Rows from block 9, named by matrix and row number. Rows with one number belong to one attention dimension. Each number is 128 + 24 x the weight over its row's rms, rounded and kept within 0 to 255. All counts start at 0. Numbers have three digits each. After the name is the row's rms in percent of the matrix's.
# q: attention query, key and value (stacked) (model.blocks.9.attn.qkv.weight, 576x192, the q third), inputs 96-191
# k: attention query, key and value (stacked) (model.blocks.9.attn.qkv.weight, 576x192, the k third), inputs 96-191
q.56 112:158127119141144099110150112130164116107114137124126151147137124139124095129152137150115084120110104147156134090146129166123170150137147133157114137178134147117133106144156124156145138118157161178163159134152169161124153170152153147136172142173192145158158150153168168175119151140119141149
q.57 101:122148110112078117119080137134056141123131061088105105155143122095091131117161159118137158117123132140100115123154169178110106114122117134132157142135139146119128121125131129123142086150132148131140128113177174109158135156110109115119114125133120132166122159124148145118131170166126177124
q.58 095:098136130101135135119166124150124147167127057122131152159122111131086152139136183091106101117144182136121138142155168125141150126123155137131134153095133130136140173141046136121136144134159163157109145136121124130124115159123099147151158145153084130150135152108118143114131147124126171120
q.59 110:175119111152142139090137103122162115125096173187156089097160149139168105109140104142127108095087124152170123120144124169133138114135154128124119100173116111123125096097147086136130119121156115141135136136145151131116128137139145092128125098129194159112100158142124132166125121148133103149
q.60 101:114162122132124158135110151132125127169106095113144126101148124079124160118134158104126125105136181166115099125169137129127137138138178143132173126137144140121158152092123117120180140134135144164137141145180144112123123148113123123130139157119134148141098164079143144150167143159153161140
q.61 101:153092101121168084125133151163118152091132146162138136153116136170133132140145085102130112136154162111147112092134139165177146166127116146129143121136105115091107133133135072160146135127140136141148140111146174148148164147173190139153143123160161184119121137135129156165164157208143114109
q.62 086:149166169115110123152130152142142132112159133126136176103134065143130145124127106157130123180153124104166168095071161153154129167113118144087188182118159149105122122174145105158141103103144148129141129089144138153168160120127137132167143162131119120123128131086138134110125128101106159148
q.63 097:104132121104111124147149115120070119115153108144107123150092109122132154140108118104146171138185148123094145144106136099152130113131094149135107127085140120105129111153086157106130117119137113126108111088102080101134141112088094115142110119119053084116134104142108107057121136107123116114
q.64 093:135136148119184136135151128143135136176167158113108122145130149120147138152167151178130124089106139119097106116136124134123118111137130102120121099130094130118133127102132096102135108153123107139091122133145144145147165132147100130103091147099140104109117149136151114124160102151147105139
q.65 070:146130145120096121130113106104125120119146147176142102106133097130140151153135121108154101085108132121172126115148124150089127121152135141127134147164149135097149143143118205127103079143099118125173150134150156118160098128105125117153144099152150180153115143121124123142107169158116155137
q.66 082:145109104143093106163114132134117135061097097124161132122103108151080144128098087064120131138175111120131140128142142136114132132090106131126137144148155137148130113127139143173115153103121144116107128115111129112098110137095144148154166118127111120169132104098111140102119107119121125144
q.67 095:125136143125104110138123094128172129104166106145131124099086111155125162109111105059141117099110104135116137132121141125113137141138110140150176130154162130162159162129125126187135147115106114117086130124150131123107116160103112146143153123111122141147133069128144147094150133147108138114
q.68 106:108142136151108106115106160117133151111098100103129178108110133120113099084110141146118152194197154142152153173115166105174132142112118111131160168108143112144130141138148113144136174107134143123112132117089085156100141131128114144131138153123116083140153076123108123111140114067110129127
q.69 106:130121125128123119110140114144143138117120156147157162092134128101158106121100134121143173183154179175234171145149161142177151150160132143153163153149115129112123117161131165139115134099144108125183155133139134124145127123137134103144141124153156140140130142162115135138100138145122112143
q.70 093:127084091075122095123140120084129131104069098140108103111103155146126110144103118133099122150135144101144171133112141116157133143112121159096074114117124090090090114114076162122125145110119141105156126150074106164121152135135157152127124119128130113121104108099126108143114136120164151137
q.71 091:139150135155139138133180138151099106135139120069119142115128154117149134173115135137091132116126108082110105114121133137149123133127153117093086094102113139133116092103148065087141151127125134136118121149130130143131143121206113133093120149123114081112109113127143128126147104127127097134
q.72 102:100133150063155105097081127085154145146103135165156117148151168103128080102158160174115152161137128153162125130101102108129116133107119146131131175110117126135076106141094140094113115120122155110126124117080118174111129107138149126132096122133132113095133136150109130137116134111100148115
q.73 113:113113136135134118107120135110094106155092120135103110158185141144100141152141148145143127096092104079075053107074080083054075101095098125084114123113110109133139097127107127126114105114150121123122103129088114142114115107101113118134094128136120090140118146094104128137103139105144128120
q.74 083:125109161161122152125111112127152142115161139112126100104130090118133135115136132085127107094120183181167161142170163150102133118190147116146117123140137126140131139153117177095076141132087096112161114164190131086145106134118145109135147107121132169108094126124139101115096160153139122114
q.75 089:112158154196109093124116164149131130120117096118148165159159115124139129090104153119145131132112129164116128146119142130083115135088139109169182166129136108143162133149204114137131159109137132150113138103148142150135124129122092108114122132153132141167149144139150154123121164119071106124
q.76 089:122113111115134103152115140093127146098091131159133133133120116101126105123155123099130146114139165114101158148129122079124104116084098120136075115085133097135078118089107152110112126116102118098119080139111107104104115107108182129093081110099094122100109129072104094126116110109124111110
q.77 098:124133087159111099135179155156151138105149163068092155097108131122160111139075108121151120141140133143158180152169146166152157129158149125107141087126134121103130107146175089076126135123127107125160120148126112135147109117156169114084114135124142110098118140136123127132124124104127100156
q.78 100:125120095133092070124137133145147150058098180164137126114114084148127104147068107117149095142135080084129132105177127171141145158081119160132147115126158120097137093135181092122141121143126129120115132091078145160167128136138145131117112132143134116170148142157110149112152137104127120132
q.79 134:124116142131130135095117141113123149126114128117129147108104114097115103095115152115137168203169202178191179136124185127164133147149135151130123134106140109145138159181142140134111162089117120105181148138130113123124109107103146111128146125134114115115144107121116123117095146125118123106
q.80 091:163100105135128139131120154152172125093153155126147146110178150114142153176113111133115112110150125148115099130110116156142132114131125115119068110139110151121135093144134134122126160117160119109172120166111120107090124117145169119146157113123102135119121134142139107134099124098120151139
q.81 112:134181141126152127110135099112124132129108141167117078131117089146133105090148160151122148125100137161149166127158171129131164182120163174165129149147151134104136111129130112131152101119091152153085142112154169111135141163136083137138135153157157150106156154133130167172154161146151116120
q.82 094:178109103136113133114071155113127126077142092123122132114113139133123118132116129129133103135127139136110107152105128152145129149111113140122176101177120106149095122144184106152136106149197124131126146106139141155163150127173164144124102152135147108167121121098133133122153153155105150143
q.83 115:139128152156144103119148096143129139126141102115096102155107128134117082075110128123147128134112150119121145184154135114150158199118148206168125128106138121124148122119182142159138161142139137172115156106139143138173160154138149165142113128150117132108145110095122153142119153120151110111
q.84 106:142137108109101116138135081114116132147138141143104117133161116122151134117134119122114115108134121137133129138148117128100123140126155142162091131087120151119155118100074115147097137082074155157126093141099131123089101106078075146109129101103137140083119117126127104149077074085119114128
q.85 101:134189132140086133109150136136143121134101130173149091106166095180133130103121130124154149102108110159142164083140150112097164125150195101102175141148141131120121150151155115125138087105117119107108111125160157144134122120138108094104129156123143139140115127156129141149169148154137126120
q.86 102:142090132124145138107093186147113115109105100111148157121132153142102133118160106120111132160136157133123139104105129121136127132114103092102149121162089085143089138167148129076141125159146097095173150119150130137149144139150211105154136127132138083165106126130147117092121158164132137125
q.87 094:131175186152104114120163058150128170156123159128115082146115080162117092093118124129133122102090131120148119116148147144105137163119182130162135159088144138119137156118137121137120144111093132124095103121144151138117097151108088110111144138142110165114139156128118137155136122124151088111
q.88 095:141120087140083133171099139097131081116136097090100105120123153126115114103127126122133111089115095131102105146133097140107113101111117097107183114147137139157130167125148111175135107160143128143137118126142138122149120113129169134110134150106132126173099110118123099109087143122098144127
q.89 109:122146143103145114115152097134114149157109155168158129129149092143139156137128114122097115133142120133134139116132132121117127126132140125130097138094117126111123097118059143113091138089069110137118119113093123096103121102081066125116126102123125149067152147143125132143116085114141118113
q.90 097:124150102145084114105140095157116147152126105160149115129129073156146119121127110084107110129151132118106136114102140139123128129102135120146121137103119126146107116114099146099081138083089124127117095102127120127130131115075114131108097117126147134111124105120114136139081118100096108091
q.91 101:116137190148153116114149082153127172125124108170133128135104109133136099101109132124143133127126138094131123135127143113113129172151115179158170115069142136127118126114143155135103148124119114120088134087111126154138115157121089158109086124141106127110159110094104147102164122113137072105
q.92 101:102157153137124103105135079118103139165146123121125087152117101133121100089138146126117135118125133122145137154164167135144154151096166162163113119099133143110121122119108117144136154091091142172096121112134135107120148138104075149137114134161115138050149119119118163141128126116151107103
q.93 110:095153172105163104119157055129124165151106135155123109135121096148129132113139126115109127153128154149137153136132156115126120147136120148148103141072139126112116107101072154139110138105094120138094121093121116135122128119095074156142115096142113120079156131120130128135115093104129089104
q.94 109:116133146135188109111155090142124190133099128158148113129114102158119105118118141120125125147133163125127159147139142134131139153146116156169109140085128119115127104113118165133102135104120113130090131093108121136147160141102082146132089103141125142082163111117102147135148107099141105091
q.95 112:131107134148145093128131098179158156135109144159142159114116121149139152137096114120145108145125137111093124150099108112121118126142116124125096109084111134155156127105148173114091129097169104115114136092070096139136122112100142127102081104125096137096126095085103112129136103089132120106
q.96 094:107116136109110098115101114146136127113112118118131103111112147096096105137131125131117092116117127104158128103119101093133142084159156115124078147104121113154095132125097143088103095113116114126157122148118121184104122098138081118111115111113138074132095135169133097101107090113052111148
q.97 111:157206132150124108138086130104104110159113153106113127152136115090120125160119122131113104087123116164131133131114117114130134129154148126143107156153150129123117075086139151076183119115124163135158140128142136118136136144152121139143159149174158180124137155133171163174146133134096122155
q.98 098:136125103126142122094082123125115176130114124144156150133147140120136115131126141143105153125119099109138117086114103111169149138135119109161117171126132118153109160153136145099117129117115118094098130096135140170157140125153148106129119151138138107141131123156110125113118117141105125145
q.99 104:138163142164141146155147115125145100139142144110125119143132151127135146143125130155120126142155140163145163173116131139151141149136136158150143135142149135150157137112139148154181164143129165149132154152112126129140178158124132174168162163164153176090161140099152147171137172138147148128
q.100 106:100092145101143110147155145146143160093160148132139146135112106117100085094141107134163132159137143108137166145151179165166137134129118148115184133103130166119158144150093121103102115115139136106112129102091106157124100120147118129135126115126119124167128135186103135094122135102156123096
q.101 112:114113113117119101116078114134140127135132123110106116131101071123143088086128139112134123117121151135117117129119141113145126107067108137102086126091133067172106160110106131117100103066082112114137102107105136131105140088075102126110095104099119097079105085147092095121115101131125104097
q.102 101:109113117103160142112140137120144169095134122124124144135148070120076122122143116128155133164159116089100090105121150166187098127134097138135134116100113132134151148098140152123102117094184129121147140128069129109100112107141149097171116116150079113130141139133130123075153137085114147109
q.103 119:160166170150098119124133123148105094135110117119149122131118161143130129150152147144100133129105104143107130119139130136107152144156170113125140153186131176137106113158129130145165179146121155147119144178174147135150150166152133164125151166147159153134139136107183156186098167145128127159
q.104 107:125151159139085108159113107122097146149120131138128131179131139114117160131119116135138114104076116161090115126115120145107136151097095140124163130154156102064140103094156112130169112121165137153103149130124155113118115169107111148162145113180145178134125126126157154121141135150152140123
q.105 092:130094086152093144121122120133123169093153125145126100100124161140141088103113136157130119120115141111098142123103115132100155149094127133094078131134126085140150165142143105175124087112139099145083138152154120164142175126092131157145093144126169118088151103143086143119125142169136107146
q.106 106:133142117142137146140151145133125122132162144123106147154131133156135166123134129121155133160144131143110126136146144186125112149110117129124148100152110161041118100129119090183143107150126131127123126149135138107124137140087122143150147126154134161125137131124133145133133145148196141111
q.107 086:107119129132113100116092122150118157105129121133154152093119158107155113152131158150108120130105134125152141076140097115141118099147153118093102133131133112126103137162103113122116104134137122120122144154156114157142120124111095131124124144119138102118126120175095111132095074127102120159
q.108 102:125191160160102147146166102118096078185125165124132151158129130073142152150140134139115141120132131157141129158106116105120131130132133149135154116121161126151167148101135129124180163127139149126137129138130122103101128143125117165143164139139131165122120144089143134158124148117157125137
q.109 122:122110127127145154107140090117101127155105135172117114107176161100126118155136152132130157109123108097108133131105087080107119071136136123132098121121125129161133172112112149095104145121108099095148111111115090123115088101148131095094125135097140090161109126071103098107140127134124102129
q.110 107:082108159096097126125121125140112150130139101133152151105116146156142108085136129098140162139113105103116131125143119129086115109095130129097169131104105138113138155152080101159091155137103091087089096108132103124115097114110096120132107110096105085134105107135082093094113134120158099096
q.111 105:168146117152133096125103153130132109102119111121153110144115101117110118136137121150126124119107112130136132110123146142122143169137128114158145171172152139118105110149161146099126137130133140144084165123141133147186156168185200152148141130171155164155144146162155182133143166137108112150
q.112 082:112130142128051122097123161136094125121092135131147147133140139095137152107161139104150130118132142165152105112123154124138135138151170152108164103143131099139136111097144091157121118139174141125158148115177157147118136138118132139130113088139154160114116136089131151178125132160149075149
q.113 091:180130095113180115117081139133139139117143158125112099141166163115105103103136126153112136137144117112138118141139133154142138109143113142159099165156137110146128116148117107106127144095156154183106133144144164154125201156171154139184152135160157154108151184152169175174117148141113173167
q.114 088:118140160139155124106108105178150110147140100119108130136121107095131149145102105127116105140115164156167172134113124115124112125154119113108110089150117111130129116170131142092124118107084093088160093139125117117121089106097142104088132121114122079123147101136117097068137117139098125138
q.115 081:167111085113187141176099122121126147128151118110123141149157115133081083138121121175112127134163094102108098147127051095108113142107076092124117130135103102156132132174084124105109149098101108164140110148091129155121154139122177150161117116133137146088169164121142112138107130137110132126
q.116 083:132136110111151133138115133134156144132161113162157118083107126119093089159111126174150170158131128087111095081121103087146077130129139102134138103130130137153088119135114133118100104146092129149075096141121096170132136122126155132131141160161133107121126126138126134097107141136131148111
q.117 094:097081146120140115167133127156117115117140123139139149118109101134116132125129110110162143111127150124133132141129092106119101130127101101086145110107095073132146111141111142129075147107092108091135105118092099087144097082099131148096114091122103105093099078130097099092132112087114140113
q.118 089:155131122087127135110095127113167151125125160110113167134144137105105090140103104169134134141122094116142097107139077110163080122121087119133114103136114108148075106168104158105106097130081106121158091138116120134123109122148169122123130117129164156095112141154143101131097115165121098145
q.119 100:145104112115136096111157096131123120109130133120140095086077129145167125107118101121119159140116167138135146113116127116110125127102122127123091086120082098101124090124112161142091101089130097093152119120116114126133104101136142114072116079116146140108089129112125118110118123152127100131
q.120 090:172127107138147108132160069112162172116143114115098110127131128179174085142133134140109109151108137085098164142148114108113127148089121142157072154098108123083121109134103172109134116094110124135105128133080132160149132124157121101129130154125095150111133113132099126135116139090163132120
q.121 122:124159150173125132093130149142145082151104143097082113124143150113141151142143128102106105079131128179158127141106167140142170100191151109144163139175156149142150151139145133105175172131124147128144138147164156095106139135139133109129149153105148115140146135125161132152157111137116123145
q.122 110:143152154139148113140118157121152086167116174152123120143141152098104133136148156158100125096137121125135131138125140128114161109190165117139142151145146124135128138163144100100164162122117146160120134148136145132107163153116136139144133148126163111114147150148176138142134133120129125163
q.123 096:115092131087147099150114138134122135124126153174153162142101131128102123126110113142123167148140160133131139124139086111157105135098104126126133104094094092131135099109106161150081103097071130111117109121065099132139093090101119143125089089108126143102111088155114116115139113107137127088
q.124 114:114083120102137114143149129129104167114130113135132137143120110138133110126143149132149132174116146106137139121137124139126115167086116142117127123097094105114109116079114161135079114148117119097118132122090120116140122110129106148114128098142084157136113070161091126118107144113120135082
k.56 110:127104083131111101104123109125125119132115170147109121126175090110123115160148131142176124099120120126141124109113133112136148099155148138148134129137150156209136154079192129138108107113151108154146107161145169081132085126130115097109103117112147145150112170136154107123101109128113116158
k.57 112:121181129131147139092133135107101145127138155106077099083147133128142142132123129099136097118123136156126107108128135079137101084154138133078125109162125149142144118099171096096171176140117120080130117141158102076119148120132093136126113131085116146124118110128088117133093149160138115104
k.58 110:132136134147102143144108100137137136158116127143106127130134141090161115126161143112097065094094122164129106161162164162134134119170139133082146126152148154115123154123108091131185137101110107176138114126157136090139186141175105117128096106081146128124137128127137138139115119120080124133
k.59 115:115089095084143105094137116146089133082089138128101138126153151156140136138123109139144140134149135110107153108125134111143149157108093150137113133085083120144134156065113142144083109127118093143114102163096141107146095110112116138107139085140096175110145130145109111114092112156143131130
k.60 101:076145113090116109098096122162101111128091118160112152089155142113163095141090099101126090099117109151129116154139150153140110115168151141122133151141108150129126155118128069124137119124114126140095121164137111090111146113156108141101121144114144148113095153170063125149121133133147116121
k.61 108:143105111147139153117118125114140131148126105098143168109163111107122114136106121120155129112118122119155130118116188115142112123137142159137105161134139135175179193070144129121083133103177109145167131134176121114146123114139135134146143120143112142141131145165084126130090121140091112152
k.62 091:136134122168107139161084157101123163153112164131107112110134080133111139168099113124123118116097065133102095137109111114129118095148185103109125097130155130161130154163196104101150140129165144127197137114156108104134136108128152111111131164102129155152130199117178107070154106143106111161
k.63 092:192151153148151177141150135131148162137168126129131119133102135138114130121133167112117146167124155166125139152141133164102114139122126093103129138094128133072116098163095142124138178154138132122151137140128100158139151136120156150150142130122110101104137112108132132126114138113096124121
k.64 096:101131119154113153094152139174189118147155138108082102110145117092139141110115119096152079143160161169146174173139161151162148114112142124134138128108116131135133157110166147155122122153151121103122095127140136132108127083123115118093098137099115094104134092106120078113116108133135096130
k.65 089:099119137119116091139104144081115139129084153111115110165101167144119090142120172120140136152116156147143114115126132120154123132155160147123164175138125148136147120164103124104146133105112141118130215114151131156140153176176135151158181141179132128146180129131148197154128179145122168128
k.66 083:133128098108169146159122104107116084116112058129159123142123130133104123132136161150097185149132111090130076135132089111104099131155111160149112140130166106139117126132105117152127104108113148157159116131107123106122117104136115136139122089131097151165131124130134140127145120104129126096
k.67 097:124126136117164140154130089145146127125119121122164120150091120159109157118160172184158172153156143138111111116124103102148128140135150164138137111117139135112108141094105115129141135156158113153137120123114134114155109135107114123130099128144124155156118094115175146155144109123152098130
k.68 102:179123131091148146152132103144103139131130096173191149122115109116111132149153133134082127105106054108073084058108090094093086127138092107122059071121139097136098114095098102107122118124106135137130097137135106098132082112092143121110111103106134116129085143121138101109098101126137136114
k.69 104:138100131116137130166141157131074170120128142140159137142159175143143153129138130147116136128085064102102082066116087086123113133130096163084156127141116110139159098110085118114139116119134156134117137096136109149147092150157143114114153127122134135116139143159115151129141137123119170121
k.70 087:142133127102162138153108136088143120122110126136159139127110154132129138150132127111100115131092083114114110100138105106079118113118113125117108126126151130111161098175080117121169138162083175157116151132104099113148124166121118131149148144138136156172115150105163160114159133094163161147
k.71 101:141131117131110160101112123159159121128168157090125106095169104117153132121095123109150110117139135124128126166126138148115110111117141123130136114124116138143114150143181118145111123134142100124152061156113133113095106073096082089099074122073108088103099127115109056087128107106123107148
k.72 100:138129169089106139134172132139091151175132144176139147133108142128096137118140064086107101111120097126123118085133131132117154149127108129112075139161127116130116076162070141115141131161118167125089148112130111162135148187125158147132156139144192132112115152110123163132137125184134159153
k.73 111:120140130123108107149088130112138118190093119133121132150122137140133081112126112099089112129154151129157159120158147200135162142152154090158104159137133146115092117160107151087124185122093157136154168146119148122116160181121153148172169108145125146142132144124148167144098125116127157123
k.74 112:088134130138143093121146175085091127129122145122102109140116151132117082137104134130186115156120131098109118118102109104129128153098130146085140160131127145128157117149140145142138143112128138107118185116139120149177191152166156140156149136163120141129168098124125182157130171114131131118
k.75 109:121119107128152099114111100174077151149121158089138129136154129126110106093178153156129181123143137115138098097113116132124109088140100129155128089115077133140096129080101145099073166110126079120121058127139136130097118085135102109115108080107124086108115141134096080129077121172098116141
k.76 088:126138137098162134150113134078119124166105109186156146156118168100104083105115127090091104125125124118093107114090106124088112137115115089118092158111143121088124117167077142103174161124116175125118190136111108112145160189169142151176175129143137169167121129107142158146129117119129140126
k.77 101:108136086119109146097092158128071140110114180113115124106136153102141118111093128124121123119098079099092098108084111097131081097120102138089174109112112098136175155110138113115140117120139133127118079110123112099123097086135084102121085120108105121119116145133118095109153120106119087124
k.78 105:124140100117148153128102118143084119109109100105120139125134152120124166119126148150106175106098127128140096140103133095113110098148141159158144114110127080112150167134095117140126153145134115142126093123127110092100066078091076124128113115111119113141118158121120092105143137120153112134
k.79 115:137121135128135109146135158108092158137115145138169160137129166144144120148136125117124112113087071060075061066103080078104102139101087135101097125120104108128129090116099138107135135107083129143137139121127132119148129148156144119163178118124121153151126127140120153141107146125109188114
k.80 082:139129124157101105132116157124153088148142139122126141111120136126150139103151141129124105142130111141162120115126144131150157142119117105109134151173136128167125109135142135129125107131136177101115161119125146178143143139129147135130156123150176101162100077181149119124087157147101141123
k.81 110:139102119130110152100129144132081111101166162135118127131180154110100135143097113116087111101151105090149134165158164108124115102126114116131130129097115174170116131164061113112107129128130112144092109139084131140130151097128130076099113104090119141119120148115104103144160134138140138154
k.82 096:105168120123138130143152065143123149120157080139136111136096136115085122132116141131138156137136150116087126111134120075094117120145108112178146123095150137150160127176121171100156141111083099136120140130112093108166131170100124154136164122121102164120167138085107162160171138103149123143
k.83 111:118166111097127150147140107144065100137116094127158113109112146135098164162127121092115099102127121104093110125122136122105085082132123095119141105093140140128110140155072130109166126126126094126109113130123089087136117113102106083104129141131096154146132129081121124115185134104140112115
k.84 104:126125108129125090094086134142132098128087167110124133126114114152141112095137140131107103150109099132134098103124097151130145106122137098117087116170125134151083132144131111147130114134154166141114113159136158169137095127148145092100138150133174091119110123167163117099122127161118155117
k.85 097:126112128159126145072108100119125152096142121137137138130162147106119098116073124113086099124091139100166169199138136119143140174160104179129110140114141112145154138101151092116097115146096139138124145146114134156142166142118130146140131108113112132072124136121103115148136107131124142129
k.86 094:126154135137162139192091112127134176110115121143101163147136098078129148173131127156152151112137133097118117152117090095128142137113110152145127133101139116131161102109144126139130147136095118124140137110097126123097129119110118185149135152107125145120137143129131131162123127076131064117
k.87 087:152125136156074143083133140110081119132138105126144129121146166093105116121135139112105097119124146150142124169139168128103130134129120183101132106126114129145121113097094115085129113148122137122101112137135105129139152111140141098136103141102122118100118133141139094086133123167143160123
k.88 093:130131142106147107100163047157123141130136098135166132127100093130122092138157103117148130136119138121130107125112127120113122132111160125169099144117124083103162140160146128111154111101099093099123137139123122101141132161099106117124146126136135166115138138094124172117144122102146126074
k.89 107:139121120140101108119077159114181116106113181113091148141163140122143106144140156153132118133131107128138138130132102152137156133140121139095130129162121154159104115096149090149120116139145159146132101141121149179110120099158150136124134137118155061132100127184160102098088111185104140137
k.90 097:150136125128128095122112130161126095118080124102096196158132139111134088129137169134133133110103125133124111129139085124107172119140122143089110145148155132143132129119153115155159111159161178132167127159136156128115111143128149128117160154125133094107112124172168106117127136126126186095
k.91 089:099146118113124157149129133114130104133113077112146142141094173127105127105081170106154153158130179160101117171133119119095115114124121123091162087135141139155121156087077150134168176127173117153162115164144112121109123123146123162110124131148085100140140128124108110119152120144142149156
k.92 099:147140118101144166102131132120084095145125138107123118123141149122120129156139131121092111108120102130109141143166174136098091078150137101134114125130106172147115144127055129135117113155132125163103095171121122094138115101137120061088112134099109133146126142099110105106136130132111142136
k.93 115:120109078138140122127069170122132130106092111086091143149121132127107094141117151134136116130128106120131098117138099176109120124124150134100119104152114160123121122098144151132130135156166154148167095185132141129116089107163131135107133166118124116141129132134143088078122128147115150136
k.94 107:131153103109104130171098147108127100106109109084090161150116137102102136129088133125138117125146133134094093123131106147096117121119131103077162105127148163135105137101116154150152136145178150155167116152134098130118069098135122119096135137126107098163120130140139092105131103138117145149
k.95 107:115143140123119089160115136124161115111101092080119137114075113118135101114133145125165118132109142140123100082118086159134128146124147155089143118161145113120133111086200134153168128131140139130199146125160127144127101126137142194144148158166136097156151123144134127089113105132133161132
k.96 115:160120131157111161108146162119170143139152145148130148109138128133158115172104123110116100153161139141139155168130180111154118138153148138147116138145107105103111156100118135134107119147134096124096137125128088122135160097132159152152124118123128126122124094137072120099122097164114106129
k.97 087:136157130069108134130137136096138124146118122154121145117135128128129129113153120172106142134114072134099095113142113139111117107104107116112155147112134152118101145190071146123106132153119164100092134102090110205105117109142136123132113143117129101128139128156112129113095136147120156143
k.98 119:114120135134136118130104129140078124146154107142085096128111145121104135136100135144167123150144113085127119102102116117118133123119129126113144147115143138120121111103159144131132148131152129144137166114109113186160171169160126159165165131165127111139211147120110173160141152102151109118
k.99 089:096147137137131127152143142109129122160134125122148122143141113106096182113152133131090142147084105170165158122158154146125147100118114141127148151136173174129124106194119131125152140148102179115119130109116134165131098129125094080122125137096126141145107148122139117117135166102126146141
k.100 105:155142142137124103120138133141183135122171130104131112139133085146125125116095132113117112137152163124152132119123157143126157134111139099181091151144121110087116103171185136155129096084141124148155139127129132113156168146093177145191132138134108131084146154133143151144157116077076154146
k.101 094:154095123109116144137137104139144125089132140110152109125116130113138107142096084098147113145172149115132154132120125107112155167140159125157144124111091113152121150055192119146109107150157091166131129159107156121147134140142130159152171116148163164123159142133123144148114111116141137122
k.102 112:192123104151074138109100115127162089115137113090111088116151143129126088107121127117160122118140131113145135132088099154112146135130162124139085101130089159109127083096167095140105105113175094144170103152159146102143084117109133128131139136102139103105131144108144109108136102125079110144
k.103 101:103146141136172150133128140136091135182098119169126154136111134130129163121142141135112128138113117159131141157136157113136115109130103136104138157150179144130143143179067145129146158139104154108113152105145095127116132158126101099098099146137128141124119100137126149138111157117130127139
k.104 099:130147109092144133156151123103106124149142108129164150141149137166137174133159140155119145104069124113090078114120096122116077101118087130127137116120141129106119096188084159131111141122134170129134121107110113150132105103131138123140110124082123120105111146109154119115143102128110146116
k.105 092:090117139178166116162157106164081142145146145166159141112111177123108152145138133126148141128115108103113105152145128100146088104118118177143149132104126118121154104069147140112128144154113125108095132114126126115129140136156083113100107109107129181160149111112120139130174116123168114092
k.106 100:131156080107132109159126129125147121116122139092144137142134134151121129084124141143148171128087138142109100097126076127107114136082108125116125118129150164186167096167094130125117162113108136114136100116138139111129134112111159106093094114103121108108105099100145120128107134117114122147
k.107 181:123119131143158134115185149149111171111144117144145151125124146150105120146111130136160147197138160117124155156119146104137115160120117150112139151114143120117129106142087165127112141141138108093109163090097084157155191135150178156159129122141116126132180101110086136137126157129151106119
k.108 090:117155155118159129128151125107155140166129094129160127153133115122124166101172136147081147130103122142126150117163148162099140130125083109112159149139133127073125137182072125121128120130117168102131138096094113156116103130128144102143133127116105150125114162141129114126134153107114165141
k.109 113:107101123127135124128095127098129096114151083145077090122111134131126111142154159146156105134144127129125110088126148129109102146141141105112148126109108084108101172064140119142108120155133120120097095127141128143106109085105119168146137144149110137162124134163083100128146096134108138121
k.110 101:148143134117151118150135103136110136088135114108138115151105077125135123127116106110142124127141136099143120072103121110134135172108117119124138151103121100122158141111190126141127118121114129131168155126131161095153145160112165164187170082159124190095154162115155161182124134092165155100
k.111 098:101148113158129119149109125128087113141110124154122132126115147130115133124096156123104109112127110109111086139130116104140100083136105123100128127153175156109143127183135169117196157107132176113134179121158103158115152168147110120121121176144089105132156136117112167152148159125119135104
k.112 084:103131160100145083140120111117098130090096109133133152162129133138103098124111118141169149124122094114124119139117138096133099142094102144156159153169146144156156110139171145156124155121106157128135154120143161151110138153155095145110160113183138126158140119113157151129129175124109137098
k.113 098:120099095124135132090112101062125074155136144129114109129129144100122128138136103121133097096099129112140128151134144117150117127120131103062107097116135119157158167145118137161137130064144108122135094145115137107110124092123088114111111083097131113144141126090156084130101102137105090153
k.114 091:144096136127126133153168141171141140091135131133153127115076166116146130156142135121121145139177157110138141140145140157149143103155142139136127129132123117119107139099105144120111147137142149105118134131089084138110151120174118124121127167108115129104150127114097118141158138134139091112
k.115 103:125123123141162153153136127109157111135142121159154126150138153121143161128138112137106120107127139154127126160131131134118108099141123085121119078113107142116129147143084129117139118099137064105143069119116124091123128069152138078091100090087147117112112112069152057142122086130122116164
k.116 110:122131086133117146098118178094154126173153126084121125128181135097155161163141164139122101086130125103127110137144127126107095073107133096158138102099094138118123156082109080094110098135101110157101097120110130112102113089122099131116081108081112121138126163121123098103102069101118119139
k.117 104:152127124141139131167136120188103163112147100123154139140147162114112138133133144132112152136151117139094112124123117159132153123124140144200142167157122134138122115122118166095111114176142151136133160122158118131138113143160174140153151174162110175131142130151102157128151150143137164119
k.118 110:147128104159156137130083111123129112147144142152122118129146164120115114116097134103135150105125105129064118153115087124107099095118116093128131085126127135157127123138144129141138190133122081099136072139127106123103131114167107063105124123079121137151173161091161105133132095151119129157
k.119 097:153121141143119129129122136159113181139152117129144128134171174125117098101133160128150166173126127140109120113118126142103118127133125156167120194129086133131130129137134171081119159129130147103150123127156121126148146132158156130154151114153117178132151107212116119156109134147154171110
k.120 096:190163147137098198111176138136101153150130141183129122099153119156119140100106115127111145149110148147121142131090123156119121120154105113114082148104127106097143151171086124127143126109127114143104164139118110122144137137120152121150137165115144116086114136169099120139094118112115125159
k.121 095:096102139126122110100159100126099107104128138124114129125063128133115107126138102124142115129139151123166136116146139116150126138139135158077126092126163118146114131118106132157149130103125106116096105146107129147124144123114095126123124115131135127131135092078115126151122131147134074112
k.122 088:094103133114144117106144085102122129122151119138137127144066124134129133134125080115111104100134126140144125121129115086145111134121116111098118094126114118162112156113108126176118151076127085115089063166080145149117142100122096146127111079121154098114123115085154092173122133169119091145
k.123 098:177128100146147164128111138148110145136147094125145144125151159117097108111118123119137153150136137143103116132100107146085145111122113127171146173155128137126154107142129135108142133170109128152137142109146134099146114134147160164151149135151138168112168167157152153152136128157153214169
k.124 097:182148104119143167118089147147129121125107106116124136100144119135112127133120153115141123148120101126112120101109130156098166124109132132150116201155120135144167090143151141118141135176151179163146199125148123108145135172126183138145164174137117159125158156162125173142156134122137173144